config = dict(
    hop_length=160,
    label_smoothing=0.1,
    lr=0.0021,
    eps=1e-08,
    precondition_frequency=25,
    max_precond_dim=1024,
    decay_fraction=0.2,
)
Rows from block 4, named by matrix and row number. Rows with one number belong to one attention dimension. Each number is 200 + 30 x the weight over its row's rms, rounded and kept within 0 to 999. All counts start at 0.
# q: attention query, key and value (stacked) (model.blocks.4.attn.qkv.weight, 576x192, the q third), inputs 48-95
# k: attention query, key and value (stacked) (model.blocks.4.attn.qkv.weight, 576x192, the k third), inputs 48-95
q.11,222,223,258,193,45,198,208,162,179,185,200,203,175,193,234,180,194,222,198,231,201,200,200,196,200,200,198,192,198,200,179,200,203,205,193,200,200,202,194,198,183,220,134,202,189,193,215,200
q.12,197,212,196,206,154,203,177,202,200,193,401,219,202,202,203,159,197,199,200,201,202,164,197,199,203,199,295,192,253,199,191,208,218,200,201,203,190,199,198,129,191,214,209,200,201,199,200,176
q.13,284,232,197,249,166,206,200,226,200,199,153,199,210,189,200,190,199,201,133,201,200,192,203,199,211,199,199,181,200,281,208,197,167,198,202,199,208,194,200,195,198,272,206,229,197,203,213,265
q.14,189,205,189,173,474,191,202,216,200,201,197,180,199,180,195,199,173,198,200,198,209,207,219,201,200,202,200,200,186,191,199,200,206,200,199,199,219,178,198,202,195,201,200,193,197,200,191,184
q.15,232,200,185,155,180,202,209,200,181,198,201,203,107,200,183,152,197,198,201,200,194,202,292,199,200,217,200,192,201,215,175,192,193,200,198,197,200,197,135,200,194,181,201,199,200,201,424,240
q.16,163,200,207,207,120,198,200,198,198,200,202,185,196,203,177,193,194,201,269,198,160,201,234,201,201,191,200,202,196,201,199,194,198,194,207,200,140,202,209,198,192,165,232,207,208,200,211,203
q.17,384,201,196,202,204,165,203,193,200,202,203,200,195,216,244,199,172,137,203,203,195,213,181,195,201,174,201,212,207,282,217,200,200,196,202,166,202,200,198,200,236,187,200,199,199,201,200,203
q.18,208,220,258,199,218,186,198,191,208,187,149,204,229,209,200,199,194,194,198,207,205,96,135,219,205,177,200,200,212,199,198,200,201,201,213,202,210,204,200,203,192,165,263,219,186,211,228,159
q.19,66,201,194,189,198,223,187,200,200,204,224,203,193,219,209,200,195,199,203,197,214,184,204,193,170,165,200,199,200,201,182,193,214,184,263,197,226,201,210,204,239,220,185,190,198,203,206,201
q.20,204,199,138,355,192,219,195,200,165,200,200,193,202,165,207,216,192,195,197,200,166,197,132,196,203,202,209,198,200,208,229,200,204,199,226,201,200,197,198,231,176,206,202,199,231,120,203,201
q.21,184,201,216,221,214,191,231,202,179,206,210,184,199,254,284,209,202,205,233,199,199,200,114,200,192,202,209,201,222,145,197,204,235,201,199,184,241,199,197,201,212,270,202,201,203,238,191,197
q.22,196,199,277,144,208,203,199,191,248,251,205,262,208,198,195,223,220,200,202,217,207,213,200,192,200,190,198,169,199,203,191,207,161,200,200,200,141,136,196,201,186,202,218,199,195,223,198,175
q.23,186,212,183,463,195,205,202,214,199,240,143,206,199,202,223,197,197,188,200,200,210,207,185,204,193,199,199,200,200,210,207,213,220,199,198,205,200,200,201,202,177,213,222,197,196,194,189,200
q.24,201,202,151,262,195,286,200,200,186,216,188,200,243,153,194,216,204,194,204,198,242,382,191,200,199,199,298,200,257,202,196,212,196,200,213,224,151,211,197,226,201,177,235,200,199,133,198,250
q.25,216,204,217,220,192,179,239,211,189,198,185,139,202,202,205,209,195,201,184,189,200,199,197,197,209,198,204,200,182,200,148,200,313,192,218,201,200,198,212,305,184,205,199,96,199,132,200,114
q.26,200,178,157,260,198,171,182,206,201,197,200,200,220,190,196,200,172,199,257,200,192,200,203,200,202,200,227,206,200,199,196,245,177,182,205,229,193,200,199,200,201,185,201,188,162,199,198,205
q.27,211,239,202,143,237,216,199,200,208,176,200,203,159,199,199,206,204,202,179,210,194,200,137,199,111,195,200,199,202,198,207,195,226,199,202,226,203,195,201,200,191,205,201,197,280,207,202,198
q.28,227,217,195,201,199,197,165,195,201,198,194,204,201,201,201,206,195,205,201,200,198,188,201,200,192,199,212,199,123,199,199,251,219,184,208,228,245,218,192,201,238,224,206,194,193,193,212,191
q.29,119,206,200,211,203,220,185,253,153,225,203,199,216,189,197,192,195,209,233,188,200,196,223,174,208,216,206,220,196,208,230,190,200,200,197,186,230,204,200,201,198,210,235,240,202,220,315,204
q.30,198,203,196,201,203,276,201,203,203,211,199,200,140,225,203,222,202,220,182,201,190,190,250,191,220,218,200,198,200,203,192,155,154,195,205,199,212,200,231,196,158,203,212,201,228,202,213,206
q.31,150,200,223,154,172,203,188,200,200,179,200,224,197,230,201,205,200,204,209,198,198,200,198,200,200,199,47,200,193,200,206,198,208,161,200,255,201,202,199,195,202,213,302,213,212,188,252,224
q.32,191,229,199,199,209,180,195,201,124,193,200,189,223,247,193,200,201,202,200,202,209,206,195,204,230,292,199,198,200,200,169,200,197,199,233,197,193,193,200,198,193,204,305,232,200,200,206,201
q.33,79,199,198,199,223,268,202,199,170,152,232,191,210,210,178,165,185,202,155,196,181,195,96,205,201,196,202,206,242,213,201,200,197,195,199,197,201,201,167,220,200,208,200,240,188,197,268,196
q.34,198,194,190,196,196,234,197,199,206,209,202,198,142,199,194,202,170,205,196,216,197,139,197,200,200,203,201,205,99,201,233,198,197,246,142,176,196,179,215,198,123,197,226,199,200,198,227,199
q.35,199,225,198,209,199,193,196,194,209,200,200,198,204,183,197,216,200,171,137,199,213,166,235,205,256,201,199,205,210,201,187,200,162,183,200,184,213,169,144,253,209,122,213,213,200,250,198,189
q.36,189,166,158,201,207,200,183,197,289,248,190,196,169,238,212,201,201,265,181,199,133,135,155,187,200,200,189,216,209,201,211,206,179,198,200,197,200,194,200,202,193,202,211,200,195,195,199,234
q.37,267,139,214,185,199,182,223,202,200,170,200,204,199,205,182,194,230,127,198,200,175,186,321,200,206,210,204,195,190,200,247,201,211,206,237,190,230,222,199,244,262,217,187,211,187,200,194,217
q.38,200,202,187,208,191,202,205,211,215,222,221,200,174,215,198,209,223,173,199,195,187,198,211,179,191,199,199,206,230,195,200,179,209,193,224,150,199,199,187,207,201,175,77,166,216,208,186,214
q.39,201,154,203,169,206,221,199,199,200,203,202,198,208,161,199,201,188,218,218,119,199,203,212,200,194,210,192,200,157,206,120,199,186,198,227,145,186,204,207,136,219,123,198,200,220,151,200,281
q.40,221,187,199,251,254,202,202,200,192,257,200,200,234,207,178,104,203,199,195,200,169,224,236,203,214,201,200,191,201,147,200,212,200,215,235,215,200,199,219,201,194,221,224,200,199,228,173,208
q.41,198,210,206,200,177,201,198,215,239,197,198,200,312,211,202,199,196,200,185,200,163,210,200,200,200,197,200,200,214,199,188,200,186,224,256,202,199,116,193,207,200,185,191,190,200,193,199,200
q.42,196,200,214,177,200,225,197,204,219,223,200,204,202,232,204,210,200,215,200,203,169,200,246,202,132,203,196,201,197,207,192,202,206,199,200,194,200,192,184,207,199,218,203,206,202,135,196,204
q.43,210,211,198,222,199,198,202,208,245,190,171,236,208,201,207,167,199,185,198,199,201,339,132,201,197,198,198,200,232,205,227,207,191,162,219,198,201,206,202,223,263,175,123,200,229,204,202,154
q.44,199,221,144,213,199,181,198,200,194,193,201,199,204,200,157,232,196,253,198,201,229,160,210,201,230,214,191,172,216,170,200,199,198,202,162,193,230,226,225,200,53,210,250,134,205,201,144,262
q.45,206,206,203,195,194,194,198,142,173,325,200,199,204,141,227,197,200,209,188,199,201,225,202,199,200,199,188,215,217,212,202,201,202,199,208,201,167,198,188,201,199,173,115,150,203,272,200,200
q.46,197,203,221,206,200,200,192,204,213,210,195,200,278,212,200,196,213,208,55,199,176,192,115,152,207,204,194,184,229,198,168,177,202,198,200,197,197,195,213,254,283,199,199,200,202,203,215,166
q.47,203,170,201,191,226,212,213,206,196,154,211,207,247,205,202,205,198,233,236,200,187,192,203,198,200,205,200,161,246,206,146,194,201,220,161,189,195,245,226,202,259,201,204,190,241,25,227,201
q.48,191,200,72,144,201,199,206,200,203,188,202,203,243,255,298,116,157,199,258,214,201,208,137,226,180,209,209,237,196,203,191,173,199,204,211,200,218,218,197,200,170,186,200,211,206,207,218,231
q.49,105,199,216,169,208,69,200,175,215,202,280,199,130,211,179,231,210,192,217,201,205,227,172,184,202,199,198,199,200,198,128,192,198,198,190,253,198,199,176,198,197,241,188,211,178,187,180,221
q.50,197,218,231,202,214,212,142,200,203,200,201,207,222,209,236,197,201,196,191,200,198,104,259,211,182,200,205,156,220,201,205,220,173,201,199,302,177,200,211,204,197,216,180,204,219,227,163,198
q.51,221,227,217,197,200,203,202,199,200,208,209,200,182,196,215,185,196,200,235,199,188,266,203,201,203,194,204,200,197,201,192,189,194,200,201,185,196,196,214,200,161,204,269,199,358,192,201,200
q.52,190,199,212,125,221,195,200,194,198,283,199,192,198,193,145,203,224,201,191,195,202,201,200,208,200,196,193,202,202,202,152,199,207,200,230,205,203,194,207,203,220,199,172,158,284,203,161,199
q.53,200,183,189,118,201,185,201,195,189,137,204,216,175,202,201,252,199,200,182,201,195,180,233,201,200,233,202,201,204,177,200,197,201,200,169,201,190,182,201,202,207,270,182,180,180,296,189,191
q.54,200,198,200,197,177,150,209,203,196,201,196,162,200,250,200,200,210,206,180,200,200,197,204,174,129,208,204,226,188,194,214,203,226,175,197,127,200,200,205,195,197,192,173,206,291,200,298,201
q.55,201,194,201,196,206,189,153,198,192,195,174,202,189,157,207,184,264,193,202,203,190,207,204,200,223,156,194,200,210,145,34,200,203,243,210,190,199,169,202,181,202,219,171,191,289,197,198,199
q.56,192,199,310,106,176,204,200,201,204,197,200,173,202,44,179,197,200,200,201,197,291,196,206,153,195,201,207,200,203,200,195,184,211,223,195,203,217,233,199,269,236,135,261,210,205,186,214,202
q.57,199,166,200,205,184,165,294,200,199,206,198,199,199,218,197,225,202,212,202,202,321,204,203,201,192,123,233,196,206,199,190,203,210,201,197,197,226,203,169,200,200,179,207,222,196,140,213,116
q.58,188,201,202,206,230,190,200,206,186,169,206,194,197,237,239,187,202,189,183,199,200,161,200,200,182,202,230,253,183,241,205,194,144,206,247,105,168,193,199,198,203,198,180,180,221,219,193,188
q.59,183,199,108,218,173,299,202,188,210,149,168,200,253,253,200,158,191,204,215,217,335,238,189,206,198,199,206,200,187,211,217,206,196,200,205,198,206,259,197,197,198,200,229,199,190,164,214,158
q.60,181,200,206,217,273,127,195,195,209,199,198,205,122,229,195,200,170,194,178,198,0,199,209,198,190,218,200,202,212,168,181,204,196,200,208,239,198,112,190,191,151,199,195,203,232,208,193,257
q.61,195,212,192,190,223,212,183,196,200,165,213,207,195,211,226,201,243,206,190,196,340,213,200,152,142,206,213,212,199,201,146,201,179,191,170,201,243,202,201,202,203,129,215,271,217,157,208,180
q.62,200,201,183,263,143,243,200,215,204,223,199,200,215,208,199,189,185,201,158,200,205,200,146,220,200,200,199,207,199,234,392,207,164,200,200,193,198,200,202,200,198,199,143,217,212,200,203,211
q.63,201,192,187,210,181,174,201,216,249,233,196,240,196,153,193,219,200,200,279,198,150,198,160,199,201,207,172,205,203,161,238,222,134,242,237,200,204,202,187,139,177,279,119,203,196,186,207,188
q.64,196,187,186,206,203,226,203,207,197,200,197,217,53,204,312,232,205,195,195,200,200,200,198,198,200,200,199,214,233,202,197,194,197,201,201,200,205,201,217,200,220,207,200,199,200,200,188,212
q.65,199,204,216,201,131,328,200,192,180,200,205,194,179,210,194,198,198,200,205,203,199,111,213,201,200,200,200,200,193,201,207,193,201,200,167,167,202,215,200,202,197,228,200,200,200,218,174,200
q.66,220,196,200,204,229,201,228,200,177,177,224,209,222,225,84,186,201,204,201,193,212,207,109,190,200,202,203,175,223,201,101,190,184,199,196,202,202,199,281,194,199,220,205,198,339,180,227,206
q.67,199,168,200,203,178,238,183,201,201,200,165,200,210,203,223,202,198,206,209,199,185,200,194,200,204,199,211,199,200,207,212,192,203,228,203,196,204,103,157,189,227,176,200,184,162,173,200,195
q.68,213,182,168,201,189,199,201,200,199,193,193,247,154,170,197,197,194,200,201,201,196,91,195,199,153,199,187,204,182,195,211,191,200,185,171,220,177,202,245,200,199,168,146,224,200,212,200,198
q.69,186,199,206,291,202,219,199,202,234,162,205,203,174,204,228,208,213,193,242,200,129,246,207,123,228,200,156,189,200,119,272,201,217,200,215,201,210,200,115,199,202,198,191,200,210,164,205,195
q.70,178,200,180,183,207,196,212,195,219,202,194,258,213,191,199,172,191,197,205,199,211,207,234,203,203,200,170,171,260,205,135,200,200,198,211,130,194,201,226,175,199,180,163,219,218,258,200,201
q.71,236,203,219,163,183,238,239,203,200,199,182,209,241,194,161,231,227,201,188,200,217,234,214,197,211,228,205,197,189,223,271,174,200,199,141,201,247,199,220,204,121,203,208,190,195,175,190,186
q.72,205,202,166,202,203,196,233,195,203,200,200,199,206,164,222,213,158,168,152,202,201,195,119,188,201,198,143,201,198,192,200,128,206,200,205,200,204,196,196,200,200,241,199,178,195,200,159,200
q.73,234,199,183,191,184,209,195,128,193,192,204,197,214,192,168,154,170,200,199,217,209,203,200,198,198,195,370,134,202,200,249,191,199,130,190,200,201,199,201,200,200,194,199,200,200,208,244,230
q.74,212,203,178,265,199,197,195,207,190,209,200,206,202,192,209,159,196,191,196,198,227,188,187,199,188,217,202,192,170,153,199,195,190,227,200,198,188,164,193,207,196,201,147,206,195,239,203,300
q.75,80,135,203,241,205,189,204,202,193,201,200,203,242,200,232,261,173,197,213,221,252,198,188,186,160,200,212,205,203,199,199,228,198,234,200,213,200,206,198,201,211,223,198,183,221,185,202,200
q.76,203,230,202,211,201,203,200,140,198,200,199,203,126,231,214,189,172,200,210,136,191,193,117,200,226,200,199,195,158,203,225,235,158,200,194,250,209,193,234,197,200,201,184,196,191,214,227,200
q.77,88,187,208,205,208,235,182,193,205,205,176,226,194,199,200,107,197,200,234,189,212,200,188,271,208,202,202,194,165,200,201,222,203,200,199,200,248,208,216,201,199,199,232,212,192,233,168,205
q.78,297,208,228,206,303,202,213,197,192,213,195,200,215,199,211,212,200,199,206,200,189,198,212,196,200,200,195,200,193,197,199,200,240,170,190,201,200,201,199,200,200,200,199,205,90,208,202,145
k.11,199,218,200,212,201,200,201,214,202,90,200,200,167,204,216,197,200,240,243,200,201,122,202,203,216,187,200,190,238,202,177,198,254,200,171,304,200,200,200,200,201,200,187,201,211,289,193,202
k.12,199,170,201,176,233,223,202,200,216,200,192,213,153,191,217,197,200,202,200,194,198,170,157,206,209,200,202,212,201,200,240,199,199,195,198,200,209,202,207,200,199,196,205,200,235,195,167,201
k.13,194,206,193,186,276,200,200,199,179,220,283,200,105,216,255,192,192,230,262,201,240,199,190,208,222,222,200,198,187,194,198,200,199,201,186,224,202,197,187,203,195,195,204,200,204,174,195,200
k.14,198,194,204,207,204,189,208,190,247,198,200,256,212,183,193,201,208,201,217,200,373,195,198,205,199,202,200,202,200,197,197,209,197,201,203,136,200,224,201,63,204,199,199,195,211,178,200,203
k.15,256,208,0,194,200,204,197,200,200,194,200,189,200,198,199,200,200,181,197,200,199,201,172,200,200,200,199,198,205,203,199,196,182,207,195,201,199,198,200,199,200,215,201,221,208,210,189,192
k.16,359,206,269,200,167,195,201,203,233,201,206,236,217,222,197,171,201,225,148,199,201,170,298,185,198,203,200,187,197,210,194,156,199,198,197,197,196,196,199,202,198,205,183,200,203,176,203,197
k.17,197,200,190,209,214,204,206,206,212,204,200,201,203,196,158,220,200,201,216,203,202,195,177,192,200,199,200,209,188,197,192,231,221,200,201,201,200,206,200,255,241,212,187,129,199,196,200,201
k.18,196,174,192,201,205,206,158,207,198,210,195,198,201,196,199,198,200,168,161,198,218,245,201,202,200,210,205,222,173,196,195,200,219,203,201,202,218,199,190,200,201,200,193,200,199,179,209,201
k.19,200,214,193,192,172,190,181,200,201,183,236,200,177,200,203,195,199,196,195,196,148,225,106,204,217,208,203,173,193,197,284,204,202,200,193,202,192,199,218,153,207,197,197,200,329,199,187,196
k.20,206,207,187,200,214,196,235,199,200,186,211,197,199,190,178,199,209,200,196,201,189,164,200,200,145,201,198,198,137,199,206,204,309,205,199,200,210,201,197,220,205,200,226,210,142,177,201,201
k.21,93,199,190,181,217,205,200,203,198,201,199,200,199,195,201,197,237,210,200,214,204,201,200,199,326,199,195,198,198,209,202,199,191,199,201,198,173,193,216,202,202,226,407,200,250,285,166,205
k.22,232,200,194,223,201,198,200,203,154,194,202,212,202,186,185,211,165,203,173,210,192,216,201,200,187,201,228,200,191,199,141,210,174,220,248,218,180,205,239,197,187,201,156,179,219,179,205,201
k.23,189,203,197,133,155,188,169,199,66,201,138,200,204,200,199,170,202,200,201,194,149,200,199,200,191,211,202,218,157,200,234,206,182,200,198,202,202,202,154,201,260,200,201,188,202,216,220,204
k.24,193,220,251,199,190,190,199,203,214,198,204,175,94,206,195,202,203,206,199,200,129,202,203,197,203,210,206,198,199,180,195,200,179,222,200,243,200,201,198,210,110,217,258,200,207,198,376,200
k.25,197,204,197,199,195,197,209,200,128,196,201,200,201,234,208,202,195,193,193,200,200,200,194,200,191,183,194,195,202,199,199,189,198,196,199,193,270,240,248,203,177,188,209,201,183,84,295,205
k.26,134,186,204,200,67,199,251,202,287,200,196,194,200,259,200,128,178,200,186,204,199,201,191,207,203,219,150,215,205,192,201,201,130,200,200,197,201,207,231,201,282,202,180,199,200,222,230,201
k.27,216,208,200,199,203,200,261,194,194,193,200,201,204,220,204,200,197,200,199,200,300,200,201,200,179,180,200,203,213,200,198,204,195,197,200,201,200,201,198,218,199,212,210,201,199,220,198,181
k.28,189,203,182,180,200,259,202,200,175,117,200,202,202,191,204,198,240,192,194,228,199,191,172,199,208,145,217,205,181,204,402,205,199,199,200,202,173,199,227,156,183,200,257,198,207,210,255,210
k.29,201,199,214,191,195,205,200,185,472,200,197,202,203,203,197,199,237,200,197,191,136,198,184,199,189,213,203,186,211,196,265,190,189,205,201,203,150,197,200,200,251,211,145,210,279,192,179,171
k.30,174,184,178,241,200,227,229,197,226,212,199,211,203,200,209,203,253,200,140,200,213,184,205,152,202,222,196,223,192,200,325,189,200,206,202,192,203,203,201,341,214,203,192,199,170,206,113,192
k.31,199,173,204,194,205,193,201,197,202,201,154,210,169,198,148,204,150,197,192,199,199,200,198,156,200,199,199,201,199,193,192,200,198,201,132,203,183,229,200,209,201,221,183,204,36,208,200,179
k.32,295,203,193,253,172,207,206,197,174,200,170,199,204,190,200,196,225,176,200,198,195,203,185,197,202,194,261,192,198,184,188,213,167,200,206,204,238,91,182,191,218,203,195,197,164,206,200,115
k.33,166,134,198,172,199,203,153,200,193,195,195,218,198,183,200,200,201,215,203,201,203,202,185,198,193,202,201,193,171,196,172,165,199,203,205,174,214,184,198,226,156,201,188,176,198,181,196,201
k.34,187,205,228,78,198,199,195,201,208,197,200,198,196,194,140,200,199,219,211,193,168,136,142,201,200,201,198,200,194,201,219,199,191,201,200,182,200,179,197,200,283,196,270,211,200,159,207,199
k.35,210,200,188,195,193,201,185,246,281,252,215,203,183,219,139,177,216,200,193,201,189,302,198,213,187,200,200,179,199,229,209,202,203,210,201,198,196,241,207,208,192,203,200,206,190,193,192,219
k.36,203,192,208,186,190,197,173,202,190,204,198,190,186,202,223,206,199,201,222,196,205,209,262,200,196,204,203,198,137,251,179,201,202,199,201,199,199,201,143,200,207,188,214,199,201,194,207,71
k.37,204,207,122,194,267,200,203,201,165,197,181,194,205,209,207,201,183,203,208,185,190,206,202,200,200,205,220,201,209,209,212,192,201,195,225,200,192,200,203,216,96,102,201,188,203,177,163,196
k.38,198,198,199,200,206,204,199,196,244,187,167,201,158,211,169,211,195,200,218,203,245,200,245,199,202,200,72,201,199,249,190,197,197,202,211,220,200,200,147,183,211,200,195,200,188,205,129,200
k.39,189,200,203,150,170,209,263,239,212,187,206,199,204,166,266,235,203,211,174,197,185,172,209,206,228,202,202,200,201,165,267,185,210,192,203,210,189,206,200,197,180,234,247,205,212,173,204,397
k.40,191,197,220,238,200,160,185,190,199,181,203,205,228,201,223,199,202,200,236,198,216,200,220,201,199,203,200,203,290,230,202,243,200,194,203,212,200,203,149,199,205,152,178,199,217,196,207,195
k.41,173,202,208,222,203,195,200,199,177,202,156,201,204,201,196,202,204,195,210,197,207,200,259,164,200,200,206,196,201,199,145,197,176,195,280,196,200,200,197,203,216,210,199,185,195,222,193,51
k.42,230,210,205,177,246,123,207,200,202,200,204,186,188,218,225,208,202,199,200,190,209,213,200,200,201,199,210,173,199,200,206,190,207,200,205,242,207,198,190,199,198,207,201,201,200,229,197,198
k.43,239,199,231,207,190,151,210,201,192,163,197,199,199,246,207,113,202,200,201,182,200,200,306,197,205,173,188,191,201,210,198,200,199,225,209,229,200,201,67,200,200,233,199,217,144,235,128,215
k.44,194,203,210,256,235,208,155,200,200,295,200,204,196,198,203,197,193,209,59,142,199,200,111,202,196,203,199,208,182,200,212,177,216,195,197,232,204,195,202,212,210,200,201,153,276,173,203,202
k.45,181,187,200,189,161,200,194,166,171,188,213,200,194,232,220,223,196,185,211,203,202,199,198,188,191,190,199,203,161,168,230,194,209,203,195,202,207,199,212,183,131,202,176,203,195,205,194,199
k.46,161,210,202,239,212,207,193,200,25,201,211,206,82,198,186,214,201,201,207,199,199,207,200,190,184,202,205,175,120,198,151,187,216,206,201,200,218,222,200,211,199,163,182,201,200,197,194,174
k.47,217,213,201,203,228,197,194,248,248,206,207,164,193,182,201,221,200,204,230,201,205,200,198,199,203,201,201,200,197,207,204,180,207,182,220,234,201,197,200,199,200,292,219,201,210,186,210,198
k.48,198,177,302,188,189,174,200,199,200,203,202,199,180,202,147,193,199,203,217,195,192,205,194,211,198,191,219,202,202,200,231,206,200,204,196,200,167,199,193,198,261,289,216,199,198,201,157,200
k.49,198,197,191,190,205,240,200,183,179,201,200,171,213,200,187,201,200,182,200,200,199,244,192,197,210,200,199,201,200,190,163,205,203,269,190,157,196,200,211,200,214,213,202,188,199,214,212,193
k.50,219,200,198,108,156,159,201,146,187,204,280,200,291,193,196,262,181,200,192,180,190,195,264,200,194,283,198,200,201,217,231,203,199,229,200,203,186,189,182,200,222,201,276,219,211,183,200,145
k.51,192,219,210,209,175,201,201,200,200,188,201,208,153,195,82,168,187,199,203,198,193,209,192,195,237,200,200,213,237,207,216,267,194,200,200,205,200,187,200,210,191,199,232,199,191,200,131,231
k.52,196,278,200,178,200,199,200,203,199,114,196,208,207,197,184,140,225,154,251,199,184,202,128,201,203,197,163,200,200,202,198,199,190,197,199,189,181,196,219,201,204,203,202,201,171,198,127,195
k.53,190,200,197,198,204,269,198,210,205,197,200,200,274,204,229,207,196,190,200,206,208,130,191,197,201,194,200,209,195,200,280,194,231,200,195,256,199,203,296,204,215,183,152,210,200,263,203,198
k.54,199,176,136,195,206,243,150,180,305,203,181,119,213,199,85,200,227,200,211,146,213,196,188,200,202,200,203,183,193,194,156,191,200,200,204,190,239,210,180,181,224,186,197,173,176,207,226,200
k.55,122,200,185,215,234,202,208,203,191,196,199,186,200,189,196,188,200,216,199,201,197,232,273,207,203,203,196,194,201,200,233,199,200,222,200,202,178,190,210,220,240,180,167,198,197,274,192,213
k.56,176,175,189,183,102,304,200,197,203,185,201,159,179,239,201,211,199,227,203,200,200,188,196,203,215,182,260,198,206,200,200,207,213,188,199,200,199,200,200,202,199,179,289,202,181,195,199,206
k.57,242,210,160,192,201,200,200,198,181,143,200,195,204,249,201,194,194,135,203,201,189,199,210,197,182,201,200,199,308,205,168,195,191,213,182,189,204,202,235,201,143,187,201,144,194,196,229,201
k.58,203,200,182,216,298,204,201,205,252,200,208,220,223,186,195,222,193,228,200,201,203,204,214,190,201,200,200,217,212,200,168,196,210,217,198,200,194,220,201,198,178,201,202,200,183,212,183,151
k.59,208,177,229,182,189,200,201,208,199,198,196,214,200,171,208,201,201,199,182,222,127,180,193,177,207,198,237,198,198,197,202,195,203,180,230,200,217,202,201,200,117,259,199,200,238,199,208,185
k.60,210,194,197,129,197,202,200,200,208,200,191,127,199,200,197,209,208,189,202,200,207,201,198,201,170,166,197,183,201,200,192,196,200,201,172,186,142,195,203,203,240,188,200,158,200,202,199,190
k.61,201,145,191,196,191,152,199,179,319,198,200,199,198,218,200,201,189,209,200,202,188,144,192,200,200,222,208,209,261,193,195,200,216,201,202,182,201,133,199,196,210,185,202,200,218,198,183,252
k.62,249,197,203,200,230,144,200,208,198,203,196,201,113,200,86,200,202,201,197,209,163,203,201,200,208,214,187,158,212,196,203,195,185,161,179,201,198,240,200,245,190,186,192,198,199,211,215,195
k.63,198,192,190,180,207,260,216,201,192,201,202,204,184,206,204,177,283,252,243,200,198,206,198,200,200,195,205,213,129,202,192,188,204,200,195,218,209,195,221,207,192,198,169,209,200,220,201,168
k.64,159,195,162,199,187,172,200,197,202,193,200,177,205,223,233,15,263,258,160,198,192,203,152,200,204,197,200,189,212,192,175,189,170,198,181,200,200,199,225,169,213,170,358,181,195,184,201,209
k.65,203,203,229,332,135,193,228,200,197,200,200,200,167,200,201,200,198,194,198,199,154,198,201,198,196,193,200,200,221,236,159,168,174,199,206,111,210,199,201,199,200,196,164,202,249,200,164,203
k.66,267,247,197,200,200,275,204,200,206,235,268,292,205,199,216,231,202,200,178,200,199,192,178,262,175,200,200,197,183,203,209,193,193,198,197,193,195,193,199,303,200,131,213,196,200,149,202,195
k.67,240,119,200,224,168,206,201,204,197,196,207,193,198,198,163,185,206,203,123,247,177,136,199,209,207,191,176,149,219,196,203,202,161,197,174,200,186,206,145,247,203,200,229,206,299,139,199,205
k.68,187,150,238,201,202,201,199,198,180,204,200,202,195,190,200,204,175,198,128,226,197,230,198,186,262,197,209,200,198,196,295,177,199,213,171,203,200,189,239,208,209,191,201,198,199,202,203,186
k.69,194,176,218,201,200,297,212,169,226,201,202,200,196,193,149,210,200,221,200,195,213,283,191,189,200,205,209,197,80,196,225,200,247,318,204,182,199,200,200,199,213,197,199,204,205,235,185,207
k.70,203,199,198,193,134,197,200,204,185,232,194,199,285,198,175,187,200,199,188,200,202,254,0,199,200,200,200,207,195,203,233,204,216,200,201,200,157,181,203,150,201,204,175,185,202,173,213,196
k.71,222,197,150,195,197,188,200,200,317,194,193,234,203,188,200,209,201,184,247,202,197,158,198,165,201,185,200,200,112,179,198,212,198,200,203,197,200,207,201,205,199,202,211,234,148,200,191,216
k.72,188,154,193,187,201,199,218,191,174,199,239,245,202,195,200,210,163,202,203,205,199,156,255,200,189,201,200,177,184,200,222,203,176,199,198,200,195,185,209,113,177,200,199,265,171,189,200,202
k.73,186,200,201,190,198,188,116,187,232,176,202,181,115,175,209,206,227,203,200,216,179,198,201,192,179,208,140,172,249,202,205,190,255,200,80,200,196,200,169,200,200,199,200,199,200,199,200,197
k.74,193,200,198,199,204,184,200,204,251,219,199,200,151,203,198,200,197,189,199,197,209,199,226,202,197,212,201,201,227,206,215,191,141,197,200,206,133,199,186,193,190,195,189,203,201,205,164,202
k.75,200,186,240,213,210,234,270,198,171,206,222,218,202,181,228,192,187,200,203,157,253,210,221,199,193,200,199,200,200,202,184,234,173,179,190,201,211,200,193,212,205,194,197,206,199,199,224,183
k.76,188,175,226,201,121,200,187,203,200,270,198,255,166,168,201,192,188,221,140,201,210,198,201,200,198,210,199,265,202,239,169,199,212,199,200,201,176,199,204,220,187,205,203,274,212,86,200,193
k.77,215,198,172,236,206,200,248,200,215,198,199,219,211,252,199,200,200,200,195,247,200,277,226,198,209,200,200,199,200,200,192,193,188,227,208,243,199,200,200,196,199,205,156,229,151,213,11,260
k.78,189,206,147,185,168,204,197,221,175,184,352,198,196,191,213,129,199,195,198,200,199,205,197,197,204,199,200,199,216,191,194,190,197,199,196,221,199,170,198,210,200,197,241,248,197,161,200,198